From a checkpoint of a small image-text matching model.
Model: 64-pixel images, encoder norm layernorm_no_bias, encoder activation gelu_tanh, encoder width 256.
Training: normuon at rate 0.0078, 9200 steps, batches of 128.
Data: trained on views of escape-time and Newton fractals, 8.1 epochs.
Rows from block 7 of the image encoder of a small image-text matching model, named by matrix and row number. Rows with one number belong to one neuron. Each number is 128 + 32 x the weight over its row's rms, rounded and kept within 0 to 255. All counts start at 0. Numbers have three digits each. After the name is the row's rms in percent of the matrix's.
After each neuron's rows are labels from the 100 images, of 14976, where the neuron reaches its highest value: "responds to" is what is common among them. Only what is clearly more common there than usual is listed. The data: views of escape-time and Newton fractals.
# fc1: MLP up (encoder.blocks.7.mlp.fc1.weight, 768x256), inputs 0-85
# fc2: MLP down (encoder.blocks.7.mlp.fc2.weight, 256x768, transposed), outputs 0-85

fc1.410 104:104136146152101114112136122093063121133182154121145175105038067070183175141091143169170138180151111114115110146145119119137166116161126132154118123109121141108146133106164111097125104134103146148149096208165125102109164128109142112075079137171111106121108107
fc2.410 109:165160125132122114190074142128190113105046117142138127116210126158137109113118130126152141120108154150116117128152146121075106174108165099066110116122114181177143168155143144080167137135102071155097160113166089108145099121108112163149098164096133082146138115
responds to: dark

fc1.507 095:134153100129118115119114099098230121110091137127082135123162148121100147179150163111127101155123104104163140114146133122095185080145148126119146120050175106200176089154118125151084136154082132129117141122133153126154093099135136072112123124149092125075170174
fc2.507 112:162158088112082095097108140198102124141148131160172078130132136126175197117137106115120135085101142119111152117120111104107089118111158139115105136127168119120164162082094116161125182112156172124176107090088113110078141134126084097108090106126117153136078129
responds to: vivid; Newton basins of five roots

fc1.207 103:150134114106152101106109138081150122100136140145161118088127170108150087118155211123108146097143127126085138078119125142081194136130114213120115115100138115076136090132168116179114160091150078132126128108127147166152171181131090083142189052110082133170162090
fc2.207 109:114149120114142094144117063148113093149134109194056140119092101109040199153113091118123084157159192137098132111164127105136124135180125101098071162140127140109137189157141118134151143145089163133101167112132106128121187139106108116123093132126096116193089149
responds to: vivid

fc1.334 099:160134139094178099072159154121129142130077096176088161142152146109134164074180140126096071166097104112144119100133107123093155088106160137118114124141131146165099150138128131129134101105125116084113092151207078141115213165141125129099115101185157090092119126
fc2.334 102:109145113124191105152155106071154129103125074149154070116087173171122079123178161142090175062158092123141155131101121157116080105087139077126169139145119104137100136114091141098166168161107129100176130131151145174165154115112152132172151053142118132115126052
responds to: dark; cubic Julia set

fc1.460 096:152124106116171130120134077150119224106097124112125091096198136110154138128110122127193096112126182134108101118156132156117141151124091133145185135114130127113186121158151101104105077104082088152142087115126100122085173132107157140141114169120080086163111114
fc2.460 095:131190150115164135109109095130073151094119145158112136165118060077099117144090121143137137121148182104154121167189092186110148132115124112099115129163144128163074098166104120135076094146119113145108127057160096139172155195135134125116080123175125154145129065
responds to: warm; Newton basins of three roots

fc1.763 100:148096104078121126149139127169139157154078080088119183105152099180108157138118131158145163043190171130123114120168106173171146090160122151127122181169104107092165129086106119185120092092141123159159138127061131118122135112131132141123149091108135136106092132
fc2.763 096:113121152164118159127190088146170091090113181131106092127143140106151128116123086165120165155179207153116123151133152155184100085064119133119073173110064089093061140112116132136153176091139121163113106102152150168120097123136160140111164124174063173144186103
responds to: grey

fc1.175 098:162167144161184179100164123112119144159148115099097123091123138100098130143110164110104118114116173186132103087157078113136123104068096104181080163107134108132160095170158134108159148162154130090188069109065083142051127125099133146052209083144123071093190165
fc2.175 077:123109193130088128098169151153130066092104110097116105100088077208114161116112108138162166120088136143165165142140094098127141097159083114149157120093083105105130116063163151153178133167143114135189215170138088082164126165138135105129091156092145143075165125
responds to: vivid

fc1.409 109:185127134113104144157098117116160170132082108129144102115161129138125193108148108070090165139126129118121129151146139084110086094154194118156159120132167114198141137109105131097130102141192118182107066162132168091119206161099143121144156094191156121046111117
fc2.409 109:106177159091096153172166146133145114106138147085097147124106081155079104132144145111127156150107133135129158088137091148185154126154047151124149162177125062117147141161107121102119172154161127053142144125148122111147180133077111108121136185109150087158188158
responds to: earthy

fc1.177 096:164097096086180179103157081096178176155128148120046109105160131130134132142109162116172069116160104118082112108163098186117120100107168111145162130134162126102210124142164116151097105120166107150061108167093138055098109146167197131190132104117191118114189135
fc2.177 092:154147108150173167141115118097094164009150152172149057096117106161159086139143119152124103141156133117152096112137170072141093085100138135113119080132128098148198151136143152150103189153123076111129113154140136134192118123130112145143105145108113118147154145
responds to: warm; earthy; cubic Julia set

fc1.706 105:130088139118126133157143177195168136165150129096086195088120066100144180106153148122106126153116104120174186111149118089139137128141135196114162153123102089128117187124121133110107096201088128134124100079112108105153090135141146159147141139139132121127129111
fc2.706 107:182167119153108105144126094120113119121152164087131066081170134151139131123157092153053149131065109131155182162064190134145143177148123128146135070161104132142110150166142086123163123128142146126130144167135115078124161152169129149082166097112112113162128208
responds to: grey; dark; tricorn

fc1.549 105:107123101133095136113107113139133132154145078132110206114154129113155159078083142107124181102123133184122130100158123153138143127178116148145135149167093082145150135088117168078085134186143120165117157163135118117176146153103132114070153143129134113092170101
fc2.549 113:135137112124140149122121101103180135114113138137127050080085149143113085167091135116176162126115127119078176149146141117118119134100135142141092155093158139092153154097152073103160127176143144163157116126110154154088147146114162122136143123158144113112150144
responds to: warm; Mandelbrot set; burning ship

fc1.678 102:138098125157146154144079159134199159176122127116101152102090145162162137130174142114146121210159150105160096133045117161089107136108162107079115102152147129130111126162139085160148165161090156115110045075114115160057091073145176188140102137178184148119126154
fc2.678 101:089043150157189139194106131126115103104128093143179174076180167173148129107083185106137115115181102147141144142143090084122130109164130104190078142095153129138156138155149151123174150153125151111111145135055117079112137104162160129074141179181173106119175121
responds to: dark

fc1.469 104:118152117127149127131106125124131093112109084091142213158125133158139152066151157175136211118135129120124092147111130153157085126161161072089107077104185096082124093117102136070136174155125089098150104098117169168137111116111075080144134117128098182117204088
fc2.469 113:151070146084118079067071105111087100090174209122103075148086122118091145104136069151142107151090121139153147205149144106116118103130107096107060097135136112132115086130143098081162113136118099099134079125106098130112137105137083101137139145103119145112086099
responds to: vivid; Newton basins of three roots; Newton basins of five roots

fc1.82 095:113181064115078166140135140145171172124156102111121155093127225109116117133139149118118065109153121068076149127098111088144110048124120111130124148084084155100092121110088138175147133136049130128135170164150207082084150144116160099140151123133097154097158075
fc2.82 088:123122121108165105099149111187151110121127094124115093099090084111173066141169119138136167137101188150080099147136117155109122139146104073125136153132087116108075165111089115152136116146153117176104112133094046154152091057092129207149157182181157167113110126
responds to: vivid; cool

fc1.108 093:142133106122178148151105123141185105087081110104121171116166104107112101089120120052122140120153125135155107151147105155181133156133130179142115105122146159119137053131106159113108124086148062152136207136131163214100130076154112109091138075135086111212168102
fc2.108 051:126131163111147129154142092154090133102103184179168135122087172122094127142110139165113137099076150145103134119137088149106119168196140179096100159149125125135155139148145101115114118145104130138080155154139089144127070118120087105160135133110090150112155126
responds to: pastel; Newton basins of three roots

fc1.616 104:147186146115094146125194157123196097174115130110166097146093124089114123093149099131097146089146181113100114088152174112152130189139139135181086086112138169109154146154125142097144114128113093151049182084111124143104175160131080142117098130114148177146152197
fc2.616 101:118148132063087108081178117110152120104170105135107155132090127175088116116095110126108112113112137176124077122099139154137162110072075120163096153138120165102142115071150120144069074184147115148116157143055133135134121117188168136136088089137128083091093103
responds to: pastel

fc1.315 102:135119132083109097149130100222084158091125104082127104075139135145129131131110110131105122087154157156062133148156132128115145082106127089143113182145134134157132086153101135137113220164159175119126132099137122145106184100083150137054165123131169100156091170
fc2.315 113:114167172104148188141182154150105093223137113130076108101121141057123118103097147173090115125118180101162170097122179130079143088068148179121143133071103140149148127100091137147139073120108107079153126117086094145157104164135119165079114116197151185173154164
responds to: warm

fc1.726 101:167115093092152176116116116113109093086143152153109108119124115134136164128123131148143148158179131101141115132134158140118178085112089081161148133097151149150119160094142214118159146168193129140199138149123053146164123154075148123088130154114097102104140101
fc2.726 091:116077114125075146106130119075123099109087165147227157138115125137146130185083101149113099152136115112114130133163164127131117177117111143055126141115181085144083138149113098116128131059198116113127169141129152101095148082110085178171128066054084136088115142
responds to: cool

fc1.221 099:175041156094130136130141135077137104116127072136130113125124120111091133136113128130127091092195106169133153152165146127100184117067093101138176075094109113116105124174136143129108203069099073175100100122124109124121087085174081162118139183139089136126120146
fc2.221 117:069123109101181175114142161165152107155123133176082163136111099125177172137112096186155078142105119163113135089038121116140142150144187110168113098133166115138068171109163130089136125149150118145143146091164130146162117137104158148133161090110104121087121120
responds to: vivid; cool; Julia set

fc1.133 105:170134167087155155141105141132131141099087157152202144090109095144113073141055087127130144108119125083119171153097158107172159134111096183098091133144156131090102097085118064157119122118118126125060145157115109118126161155134128160154124139153173079120222182
fc2.133 091:133139166141078090149157111148108154153148144117135098153061117105114085126092146134139123092168104155143148125120148134143086133135108114164176166169105152143140101082122137194062125130105144130120165132086135131073103112105130088122073127106185148138193175
responds to: warm

fc1.518 099:120192073118152120112179086083125133153164161138124151126109156106147110148107132075132133168118145148137120135123149109182103144206063130084072116139108148167061172132067120137167122164154193101102135078101138130203120108116136082139149106161148180135101175
fc2.518 095:135125109128083102124061167132204157099145109137144094136179033193077113144112152094089165137071128072092110099107048143116136149120109138123154078151164162082160112102097117088115136091136175145140116135074077160137165122119138167148133103125115147118111100
responds to: vivid; warm

fc1.189 106:125143118120111069134105092140099192148115141118101117113102150138136142099093172094136123152107114071154124146114131163103133065092101132181154084168170136169133132147154144128086068127132086126150115167119148074083101146144076152202144166109141103091090146
fc2.189 127:121132136111218082142146137123152142120120136099136127169137115205147101194128155167189108128195143137169146086150120148168157102128117094112155159095131095105144108106081127128147160111173123166194099100109113106157115097086157111129176080148185183119139082
responds to: warm; earthy; cubic Julia set

fc1.192 099:148105084195124140112115095099147169124098146121098080114156098125106140176164176124078177140126151126147120141195109133087134149117151142147089145116173139150139075089142111056153124210151153096109078138129097131096133152145127134112156203127114183127089078
fc2.192 080:101136144059095080064193102127087151119103137078144112120137158103135080140134040142185111163132107117166124098104141114091162133136113128092194068093127142117138153173133156142102150150174154148122143112131140130126119118125112092137137074184117195087135170
responds to: cool

fc1.685 097:135099113130178134123089126109124087164149147100136118134123102164087068125113159087170171108127211114121123135119176106113093096177132124110119161117116097077094124121149152161181113109177133102183107141151084112113127130127171127117069138087145119075206167
fc2.685 105:129106133070155125136094117102154111107077092170129176118180131111111126092080134179116130109110169159134094115079113103154099137153137142200121168133119088116081151116135111119110145124110113128123091172151168118188149131162108092139117193137123156147092115
responds to: grey

fc1.550 106:100108163113129176126124128114161111131141144126101152161061055095099095178166115091122135126064185092198183121164115168092173139119127143090102173126118111053145175122108192185122103110140162105056093116077118172133116158140116115202126122142114156178139164
fc2.550 110:159092136141109160145088131176094147126119143109139095132157168161099172092150146112140104018154128144098127120143175094148125142155141143105085114032166122143156125045214074078209114160151108107098152081065119093078144116128122182080148058150129154150119133
responds to: pastel; sine Julia set

fc1.59 098:068088057181184060144098143129148138137103094150174145111182139132123193128117172179116092153159151039119133141136097162122120119121126143116089177172152117089184158146136155133095078134085109141116126082157167095100107097110175204122153133188119148099111107
fc2.59 088:068172118117104121166143107196156168094143101082112115170169141202147140145125131103188108159141088086176108133128127097147162073096133071158148157124110108144120100096126119109105097164137096106118102105096103113136073195123100127124116168060132149198173076
responds to: dark

fc1.407 094:156198150112121124163155173150140097118161129098172132118140142098131184134139119170147113123124154127115166144120130117132101112092144109119126171113153125120080101093102131142084104134171177114123132089145073203094135162125072041159098093142142073166136156
fc2.407 098:167142130146075055086132175144184102121143103139168137157120116112150104137157127124106121157154123156145111140129151105115143168143107057119095090133087162146088084130101065111092130177093126133124109101170092099134092092152143138105109110103164140178120095
responds to: warm; burning ship

fc1.735 100:202132094115197107110111128115124148140145140165070119093131123192038147089119128088132143111159156094069114132144153121118115140123149157093138201184115108211133140170210116105122142117161098127123148120159123110149160123127103126104113151136099102131191118
fc2.735 089:148133139127120112101093076179156170126173137126145093196174113124197093115129140184150092108175135169137179136140136170195128133219090161106136125061204162119103165176122136103124132139067166062168156178158117133080151135107115151139116100125077144131126106
responds to: earthy; Julia set

fc1.358 100:182101107157109129113127137111151106092148139121158117110186145135084132139154137138136076099122126089130068149128173108146097143171130148182090080118149069089083136150125157089124108101041135132142141159143176142104156099125107128022127117093156151132125218
fc2.358 110:133105144159160034138175184088109157114160084083107084102110056113096144117127095132146114099159139125078058162131202170144154122134135102119132135145130045094110134103138119126107128099151083157145109101129140149133110144140127107124165112085149120117110123
responds to: grey; Mandelbrot set; tricorn